config = dict(
    arch='resnet',
    model='image classifier',
    hidden_act='relu',
    depths=[4, 4, 4],
    muon_scale='match_rms_adamw',
    orthogonalizer='polar_express',
    adamw_lr_other_params=0.0015,
    lr_schedule='cosine',
    final_lr_fraction=0,
)
Rows from block 2 of a small image classifier, named by matrix and row number. Rows with one number belong to one channel. Each number is 500 + 25 x the weight over its row's rms, rounded and kept within 0 to 999. All counts start at 0. Numbers have three digits each.
After each channel's rows are labels from the 100 images, of 14976, where the channel reaches its highest value: "strongest on" is what is common among them. Only what is clearly more common there than usual is listed. The data: flat shapes of many kinds, plain or patterned, on busy backdrops.
# convs0: first 3x3 conv (model.blocks.2.convs.0.weight, 96x96x3x3, each kernel summed), inputs 0-95
# convs1: second 3x3 conv (model.blocks.2.convs.1.weight, 96x96x3x3, transposed, each kernel summed), outputs 0-95

convs0.34:525520511475510512518472477493489506499519526486539493485490484466534491476478496517468495485526490529489468490522469470505469499561510534433511513519490496481509532461514494478528499523543488494527503504521502539533520478516500477446465480478528510494492512528452426487519525548486487517
convs1.34:501476483461486528486498486473523521528512482480519498540522542494505509502498555506472538497532449508475489528479457461513496491499509515538564527450472505503524509498493484506477505518499533529491487465490477461486519487485506518494486488477491487473505505493462460481579517473512474544
strongest on: red shape; orange shape; its colour: red

convs0.49:491501471484514552481472513522514479491500517524491508500491489553529540515476533463482449527490533494475506538532514487533485506495494511500512536462448422521537487511520486503496490504491465509532500494522524510485552482526539511540488513516484534506479452514489479494486463480522507521
convs1.49:427482509511534542521498474434489487502474517489485472493492496520428525490586507493542484507498541512480502523479479491504478505478500493499478455510464504479511528491509514506539493507517524522490447455524501493501502520475500502502512503473497513522500463508539500488491484466504518473
strongest on: yellow shape

convs0.38:483500490469518504488486453509502463488454544514544471482495496508477529501498448511505473497482498556450512496511483507543505477514500533516500474524511471510468490466473490468535473519492534499548464479466543465481508526523549501529458515515511493500483484503485499526517495559479495487
convs1.38:513494496489518505518514498510493501549471506473482498510501505499472541505524479438528485492511510541473502445528514475517468529520490512512518483493514507484562508484498505486543483495524485488460504495538519513527501561485538531501513473491460543480478474443547509509489474492547507537
strongest on: blue shape; yellow shape

convs0.6:537510491533493536503546522503493494514524526525508452476521471490534498535503597542515516499500508470510544488552527484483532500486466490524508483471492525483487509478509532499461493504483470495468491487482516547471461495525509492496525485517491492513495503454486536509505496506445502514
convs1.6:544512516454526530480513482479470510523513563481481478519545495511477528545516569483525493528491483495494505539435473529453485514498511481482524513510511507486532512521510436484535493451494534506493506504491513498535518502494486523486521482529522517514514492511530483498494522497514490542
strongest on: yellow shape; its colour: yellow; crescent

convs0.52:529476504484473527499504498496494498478495521503487449508509438482489585464487509561543472512489537513478505486517493494460489486525488494525497470490496482476498484514497469467497494512471503507471525492466496512535497513512510500539457505500499481482497502467496550483560442506488458477
convs1.52:494482464460505500507529493488549515532523546501496508537426439487521531461475508460539502479462504530508478488495478484469506483543533503475508487474497511534516521504485495481546500472478524466478484478535501452475527502484497503519473478521515495523477503528486490492456475520498506491
strongest on: blue shape; yellow shape; ring; its colour: blue

convs0.53:465517508506482470497481496456489501482480515494463473491501449497463473479465502501497483543461494534517547498481499508532479501492488485492499502465466457479549482506504459457461473505471525525493502499494516570442483483503551502523517492526485508494468466500487496486502464458511487475
convs1.53:477492478482500466503497529547477436500486506511519457504498486501471497487481506483446508504502480505523483492498571511462503515513517528486513500470447483455468486516506504493524502464525491520460484530495499415509490536465511512512471505529498509542484484483535528501489487533505492530
strongest on: purple shape; its colour: purple

convs0.61:490482549483483492509480519513543488514504503500466493500519520509490488485479570456484478503471473461511504518505501496517493473472482475522501512497429480482530518518506436474479508463510500530516534487517517504425490507490500471486511467499472493501465463525496491493459476444484506519
convs1.61:472496472472487500551444506503472531533486521480498481517570513520521488490541551512504512514455500524521500497510533543477476508457519482501516477486500474489476513508496512513530509487476519563497489510484485487546500522513516496495478531501522472543532494495516519481443532546509525490
strongest on: red shape; its colour: red

convs0.5:564512501497490562505514513507508515526545505466545499512485477499505540485509590494536491505518470455532520513542509495483498495455521495530503499522526509490513492519514445508484541502507458504519471515501508536445487526507520497508533508474493519490470491491473509535508476505513493501
convs1.5:541478491483511522502497514531510484528547508499462497472489480471504558509519593507534466497485506512552509534436500489476472538521479512490493531495516494505540512497497525486490522510486487512455469502505501446488504536477465501524463470511468527511502498518494494523473494491485483500
strongest on: blue shape; red shape

convs0.57:508485525452532489511478451486469535488526484474497560515486529511451497487537487483553494485457500531504485470492462485474477478484499541496465493476496454529469471479495535549527527492466487515481513502486501488534481479462523518499489471465490489457477511520486500504496484539492518487
convs1.57:504463459474466465535469534528527494476485529489524461488496510502460510496473487473480513453475481502479493472482503460495464517502530461509522500490528512471529542496487461475530511446455506492476469484490466468482492511486499497495536530471480500508499467504554515504519483543541485500
strongest on: black shape

convs0.25:464497507502492471501493496533525485492537518495531489530487467495500487513493522500458511516496476504452495514503505525545515492489478535490469508547537532475530477493473470523529461472453484503552511485525493510492491440485453522527484496489484529499508514525523412461492506524512500505
convs1.25:474470512519502506520443535516480481515505517513503488485501510492506492481509504513513514533485497546503491455512490508447467496502510498490503540489537494509506514507518478466530515504473468498446509516508540511460594461467528525462480534474451503488500514548486503520468513506516472488
strongest on: red shape; green shape

convs0.82:407499449486516496433512476551488498530532502490487501497523495501503493463486535495464517523497458500515523498490500543523537473554506554484482492491536500514511505486485488500522477507470512466505509474462455525500503466507475491504498534506505496513503544486516470471493496510492502469
convs1.82:462464519452462473497455502507487505514518503535515499490498524501488456508509482491511540496487466530507469495467489451467515495483468493435536515455517468528457500505485473500529545474478544489475499498505474464495527548480451478520501499521483492484518490516489476516497524494526535491
strongest on: green shape; its colour: green

convs0.92:523482509519529494474507481510514500516477489522477449501487448516476479483464463461478494461490497494437503498481513521511516491521469488507498484468484501528505448522477442450498489495448488496487452492536497505486556498482524544511445487519501485492460472509492458507492509518491521499
convs1.92:473527452507547495473506537534490534533484480456485527492467476516518531491503498496531514554484514487501515549465516501518490506471470515513462505470475481526523504521506477519481464506487523549482528494510504457491496506474509535486451469480518506493437457517501500514532495542514486511
strongest on: yellow shape; its colour: yellow

convs0.14:472542558489534510539485499532508499546416489448486500481517527555457487480490530486464505496492516542548524517491496494496505491502503518521492451529499477519518519472522481485498512526460507489530502490453531491506503532472515502515532501527518502513485497480485518467528488492491524498
convs1.14:502471480510488490544509483534492475504467519498463511538505496483501508476495507461548504521523450528497537470507543506487508507507473493444492491485516506497514549534465513480465501467488517481509469476468484510539476538476498544505495486508493522528529524487550473457520480486558538493
strongest on: black shape; its colour: black

convs0.28:438495514534484467524477515476516516454521470507516480513495473489482473481534495478483502460472434480503522524488496474555502526456454537515488532491529486472499520463499522524473468468489476471506524496501489510535444496505524471494499497513504516494499520497510454512480542489482528476
convs1.28:525516520498524479519506497489496499513512507495471462471457470467461479491459488494491478506464528552480475504463496496471516494502518479523467515462465497477447523454524538497503500498463499480497532470556479532485562464538506500508502467493500511513515452539484519507495520481470475514
strongest on: red shape; teal shape; its colour: teal

convs0.76:473494514457487495458507543480480504529476484523505538497490553498526468519493526547454516508468468498489504482501476503508511483519537509495522509543534495525529455530533522521482513478409516501488512487460488505529504467534479507507535508487512495475541520479484524490481507486496476471
convs1.76:512452509477471482481498462535508493498501479508484471498540535526483463468528517482514502502530488491460454530477523519501497487479488494480515487495512485477523511545529503542523500499573492488507467484571509485469492483501499485490542472530462492555531480471505532511511524494520522474
strongest on: yellow shape; its colour: yellow

convs0.80:540489504487492490505496539476488474538532518468480527516445482467480513474494534500460512504463504515481465495527485494508517483489495477488470486497477470472528507489497470459491516474540443497525456484518529495469497506464491515506516468469504519477432467523457445504534506525505503507
convs1.80:504528469469499513487510526523517467521543503503497486511481536496499520509514505496524528509494484482438469539503482518473542526503510517547534531452510496501525505460449473549526498525503525499530472469532516469545543489498522501491459539540509476511528477495501510496528501516509547504
strongest on: red shape; its colour: red

convs0.10:539488539515475535496496490486474493492513505496522552443471522515484497529480478470487528524476493529454466516455501486529505460498545490539478481482461505523467485522480479515506517505499456503538466509512490479513488539472484513515464545519476505488460468524514452509461482497521508508
convs1.10:510512475500509485532554541502488466516513520499502477485479505467448521495529508502503477466484544509489501503480482502451525498499473455549490481512521535504572510483533525482497503503479505478466524473526510502480558545486493459505525463496516459500519506483528524481470528520533488487
strongest on: yellow shape; blue shape; its colour: yellow

convs0.74:458488477507510470481494518497471490486469544467499478439495513506460446512455426496440491530517475488466481535482522519522467496514508505506464495528509486520530504454492497480492505476476464520524473501510504471475514486488555523507510523537488491491484501463497504491515474502476516478
convs1.74:503468499477533518453509489485473507533453475513491478498500540490459472485550504503522495499494492517469521528511492536508497519509520527549492502489481489463526536501548453491489508486526552508455523499484525510487490514552536520493471493466483458512494510453548490519477503532485512537
strongest on: teal shape; its colour: teal

convs0.33:514534481495536499487470477504511505501477514576489476533513478526469545455486552472520509527498492511513526490501501494490492503529485506512500518507509504519534495537518465497524508506514499493490589498532485459515495531514532498527527525528506524487452501481516539554501459521506478491
convs1.33:482494519485471469508535469475509505535504515465493499484497536458489535484506536483537547486513501519489489521506497510479464511503529523474445500476495517481480486517543527474493518479529536483500440463490490518501508542497505525523493449512504513515486478507501468589515500527527516532
strongest on: red shape

convs0.21:521536483502486452505511483472510536534497487477503475489487510490500474519478494463476549494441549499516452489471499499521484477496467480518507478447445460509515512475493550422478489530497476468462478485492478517517487517494523482516473525477506467498477501518509498500514477481479515513
convs1.21:539515479504463518512489553534479569507498506484480477496468525514457480481547480441505494503452508499512512462527507509516483538492488504475521473475488498521533531468506494553527519516477505493479493461534444483531506515531526500543496474496473483497488505480514520489512481525488465495
strongest on: teal shape; yellow shape; its colour: teal

convs0.90:479503455511491438515488520503491522527541522546492473519488491500553475511522513530508462522475474510481467491486512535499472499497513512492487492559538440517493489459493482492503490500521471488501510499503461511461487484488466489499425514486488497483506509512515472461483561526530505510
convs1.90:475506495515509501526478558524514535496542472498530495512535531469467499520497513442501520482476503521482515520490532530467508484498499468485527473490487459508558502473529480527550516498503527543448478487511468526486541537461497504502507537481481504478505466534472523513493513498497476464
strongest on: red shape; teal shape

convs0.40:445463496479524487523493485484476447491460474539493503496473491504529452477551485496519487485512495532444512476495490503523481477510460521460490483478494515527500440530498519479487499502457515495489484444501476443463507480497526457500521533473511509497485518493490477489539489513495524517
convs1.40:532514524505433475494509471501495503447493485527530531519476431484496467472466465510488479504492510510469493497504472512531461515541468526467531494536525473499517491475528489538486503508469497497486514493544510475506507519508531489515511476514471504485530525534509517542488491521538453541
strongest on: white shape

convs0.70:569494519482505548519514505502493493546488504548514551476521511488527517498476467497445506503507466505509529541535505459515535505471513520495554519477518558498524520537509503517456495503529470498534474507538488515513523496506504511498493516462484511484495475510463491476454535497523491507
convs1.70:531533524509520529541485476475490498512479472482461430491509526492486552486538516516497502492486481544484508514505495521464486507509492489533485557461496515483487526518481469449447497524468530502534478482538505493511500527471504498521500504482491480481491492490510481480551529449511488546
strongest on: orange shape; red shape

convs0.20:511493496526516531494517478540487476500512498440496502504523514475494472493550447498439480489490459488496500504467512495518474506514521521456513510543480504485477495450468429516529503484494503495476545502494523474557506519468555490484511487496482499509511479474493452521487472508522518501
convs1.20:513455499496501502556477484494531464530497502507470463506504520532483530504476468466527541485499518476448466511489474507500517503473462459511526496472493473516548552502452517534516506506484491452525489464493487519448478523517551524514520479496508471536490468495488516495505498500485471479
strongest on: white shape; its colour: white

convs0.2:445531495493486415520504507471479521504464524504510468484501511533523504501528459473441476500544518487494483471485515500514524502489507506486511505514474508539513497531488452466514495475502481508531484534528524466459562492528487474516507510448470521526498499484528504483481491514508529509
convs1.2:481467483460496455509442526551495511528518496524517506511519527492492534505537501485533469518451515536506504510497509499488543477498508467469515491531539506467523530494494481513519530514485523486454495518500507508441572477475511514482501504454513495497498484532475464455499500488498533518
strongest on: blue shape; its colour: blue

convs0.22:453514535494489453460506525494463508520474504478508530479523535520496510509513514548449546489420503510494497516531479471493503489528523537482493511550515444514476522453514533513497511481445490483522521474469488519530486496503496498502496508516501487524497528502478462467500526506491504479
convs1.22:460464490484510487522482512531480495512514494506489493497532508514481528519485519457458516525542497517454474493481538454480507497500517442509497512455525490510531519490509470539500482437503503496473476451505511522481504513530511518542533484518521501517528489489518517491545547515568520489
strongest on: white shape; black shape; its colour: white

convs0.30:458507501470470491485498525480554500509483500531472502499490521525468473486467508479471466487465472462515494539482501501499487516490477473484516511478474473494517488517504475495473530495531467507537481469494509488471475479508464491507527509496470509494471521489488515535495395427488482504
convs1.30:477526478471520495498476525519497486527505527493519493513521513525496521500528527488505495505426535521476525501497490501509478524459472499510477537508511500492505511522539525511506538477498485544489514514537466512461490490495488500501487535503526461513509482509514520478421529556477569448
strongest on: brown shape; blue shape; its colour: brown

convs0.24:532476512480498513469524461527441486479511503501481520439515479499518539523491502515561511507497495459489521505497513502493537495462547540493510449463509477469528544552490460519468498487503521508525532504503497535474470471512497487484471514491476515500467499488514550509480515535513507509
convs1.24:518474470460466505509524499524474499500499499491500453532550499454501507525526551509495570473519497511523480501511522484511502493496459477478495465499524476481472531554512478471539508496533526497490480494534537461484477482477508516512505503523462491501468478508489483566507490506513494445
strongest on: red shape; its colour: red

convs0.17:503463504520478526488465457475504465505510497464485538502488523492477456498521473479484511468463511524454556493491475498511471508477499502506494473488483506496457520525503507507469515477482523464493497482483545416528504469520531499502492540472484507513468504540491473485527518448470474510
convs1.17:498518494508469540493482514477524505495519493507476508520476495518495506478528447499478477508482539494443508495507529493487462480532483494482492497492573503467516485469500512549537524487484471520502471492515488529515471490519516447495569522493479489464521485529442505482510477459541479498
strongest on: white shape

convs0.64:513477491466497445529503484527492549495471556499471499522504518461472427496512488510502500510459512539541492426524493522574499497504514527494497477506462497498512512515490454491515501524491533500480470507508498505512518459520514477512480491495523507502489492504509498477558506512534492522
convs1.64:488503534492500489511523490473447503506486515508514490493580511526536451481477501536504500509517467478528528497530505511456523516515492492453508525456521478515538515517448544511539497470473519506451516491516512496527516485496465518481500493524523521495520466529527468545525487501502534486
strongest on: purple shape; green shape; its colour: green; its colour: purple

convs0.44:524518498503495539500507555501485491492525518559554520482480487480448533497526512506495466531536472526533526499504477492471485518521506491482502518522503510490527465508501461503516491528516471469490515488525529488582516565511545540476512522503516521495543499494473499503496494535495483508
convs1.44:505502519491521512509542495494543514524506554444469510510458519493495535504451555499547508493517489528476472511483502459479485493542515478460514542483490501513516549461511484462480527501484513504461484485509504510493500547473487538512471455471488498488515470525509496496537507492531532492
strongest on: yellow shape; orange shape

convs0.43:516517475480493452442489470510499510486544500485481511516477499479521501491439479476493508534470458532472446511533492483502496479495501493433492511480482466493506476515520527448459521498480503480480514483497511509503500560510469497493480512484498472532486476524501467499536549520475498460
convs1.43:493464488517453514504495516493543519473554491525484515476445460500539509503531478496501556537508507465471487511467497489496479524523513500520540527516474513556496504478473494515544509499531502504509536451490484476562516530520462446526515505485520483506505498508512513521528521509515499511
strongest on: white shape; its colour: white

convs0.35:524450472458467539494479546494519485522484519497487537526519505508468497496512535521446482498418495499457513477453475515531479467493516498481527486494526460505480509499519491504491507521528490461503467494482489503451503485482505493469484499527523469517544482487483512474472540513484513468
convs1.35:509521495480539492495489494487504491527543503468465460497515509504526516472519504476482452468468504543510504512489555501465494552490472430528534501488476533500528494497456457500479523491526513495497489493537493500522553467495516465557512479476464484502521481503534511505514503486519467489
strongest on: orange shape; teal shape; yellow shape

convs0.78:512483461469465509519535529467522509474555526528481467477461510486453497484429472479430511500489507501444517500486489504502505492501504479505490504464505514494499549469516479456521498484519468485511465484516487489503552506520524511471480494462518486499496492485494461517483467537484485504
convs1.78:474479513471533527469528491533463501494516526462511499510503518489474490523534535559513507538519486511498499540481488508481476524487486534588493527472516513485481486516486487504531505521470496521490528490493469513490512481440531512471467532479515499498460495515479469499550511535507477536
strongest on: orange shape; its colour: orange

convs0.7:469492530451478469515512447499485492548497484472505491478474516473532483532509425498507480490501520509480459453510461521525472459492487516483507527534520470504492500509499532497494498489474478508501587488513495440532539501495514531506512520488488472493534498498490485474487497498474489504
convs1.7:491525503506447481514482491488476481531533476539492480496502519531516512479502436487473485482471528511504546521478493494491504540516519484472465497499554474504518482509513465500482494501453517511518470507485483517477485517466508480516565507541462496487516545512517543506504492449563490494
strongest on: white shape

convs0.32:512505469466490510507499542507482456521483512477521556487503508539494459463494453464491484525514496536449428507479491481509498474512482476513502534530499506510503509501482466495510514499466458502552474485511498485531576523491472540503509513474490489493457481513490512484490487483474488474
convs1.32:465511487486516505480529508496506515512510540521526498489499481497471515454450492497536452475510480519470491538465503520476493507508503476531495545486527480507492516492484506472513460519483470514486478483489499480538570490476504498491461437481521520508549478516518540498503562523529540498
strongest on: teal shape; blue shape

convs0.84:455507547498510526490487488485506502480524483490547493467492496503439483503447417483511526501432508481477522531478494493516482499513500527466505531483477515487486509492522437494503492500512503471506519480506461500505475490489505510494484494507491522488513439538523464458464512485480501472
convs1.84:492517511526480460509519486495502465487519526504519479514506432487514500464466465500478501517512445486478486459509496497437453536473522475496481484498473514507497521502533524510535542487510492474559508514519479521525501530514497503524513466527498477510539499513510519521516549468538477545
strongest on: green shape; its colour: green

convs0.18:458471499486485495513498466473474479466507468503481452484481515500523508490508440502477515499469458513497511502512504546511524510490501528507474516493568493540498466498519471527491471472486490510499549462509502525543480445528551523515495518531515502485444502489537486509456498486493472504
convs1.18:523471504469442467497484468535496518493527535519555510501508481493457500505480419495497527491483505506481464497512492449515482484528505503496495494504552509486538547500510511480490523469488496451477505466520499486482480525502503529543532500513498458514493520514488535532551528498517482509
strongest on: white shape; ring; its colour: white

convs0.19:472473480458499466510501482503525469487520493480474554475474532491520478519460504532499499502492509520489500501495485496508490469474478573469507513452498525520430500500510505489513485480501533475504488470549506485527530530513450519486459529494482491470493531486512516454496566500497491511
convs1.19:531523491466475509495509491523484493504508509536489469524475540530500434510521478515498520491494515500481530485479463511507494510520467470469559504501525490477533498480509493526516504518495504503528518457532478498464498502524521466486512480564474479551528485522495471499473459452516433491
strongest on: white shape

convs0.65:527486490486501544488461515486484496508426483498489452512478472493473496487479553484505497504517492493501479519520499517505485470518507497496488475464487498496480473487506482476461466478459490515480455475478493482515550569485523471517517523475487507517495490521485481509502527404491469498
convs1.65:505484507500469488510449512530495479501455468474489509560536480528493512515541519517478491463489532498475439508436498478518473512471509482486499492530470535496507485490538502539515471487521532511543484436531475494517536502497498497517527540505492502533500493486503537528507473521489492475
strongest on: flower

convs0.72:480487518460496558520459471535530495504486485480474505491492442494506550478496473482468481481540441469541491504452504511523491479490539520467498511484448496500528477516510476528483546487476495540499502519481535470497492528480484510481533532504483484473508530475508497496487487466508485532
convs1.72:506498512477511562531529492460518511472477516512488498472485464516497517514490480470521500490482484518473501488500475506524531517516511446523502511526485489509511554513518500548531523518491493503493524535495519535481493565484482536513493474521433484550519500520511504529464507487453527448
strongest on: yellow shape; its colour: yellow

convs0.15:413472448454457525485505501495488530434465522510494485481506503492501513494512494480531456510489477517511497467500485498516535488511493507479523482506445474495487492457519460494527500485466543498490521474502496457495471525514468507507471512479469510481513526497475494503469458527503476481
convs1.15:510473537489462527500469460467487516545517486492519489501525516495483491486480533500465473518484517519540541491445516537500487538488504472466508480494517471503493482490537545530547531473511500488520518558518463518506522514506510529514508485499477450543464464500507462482459520500511501513
strongest on: frame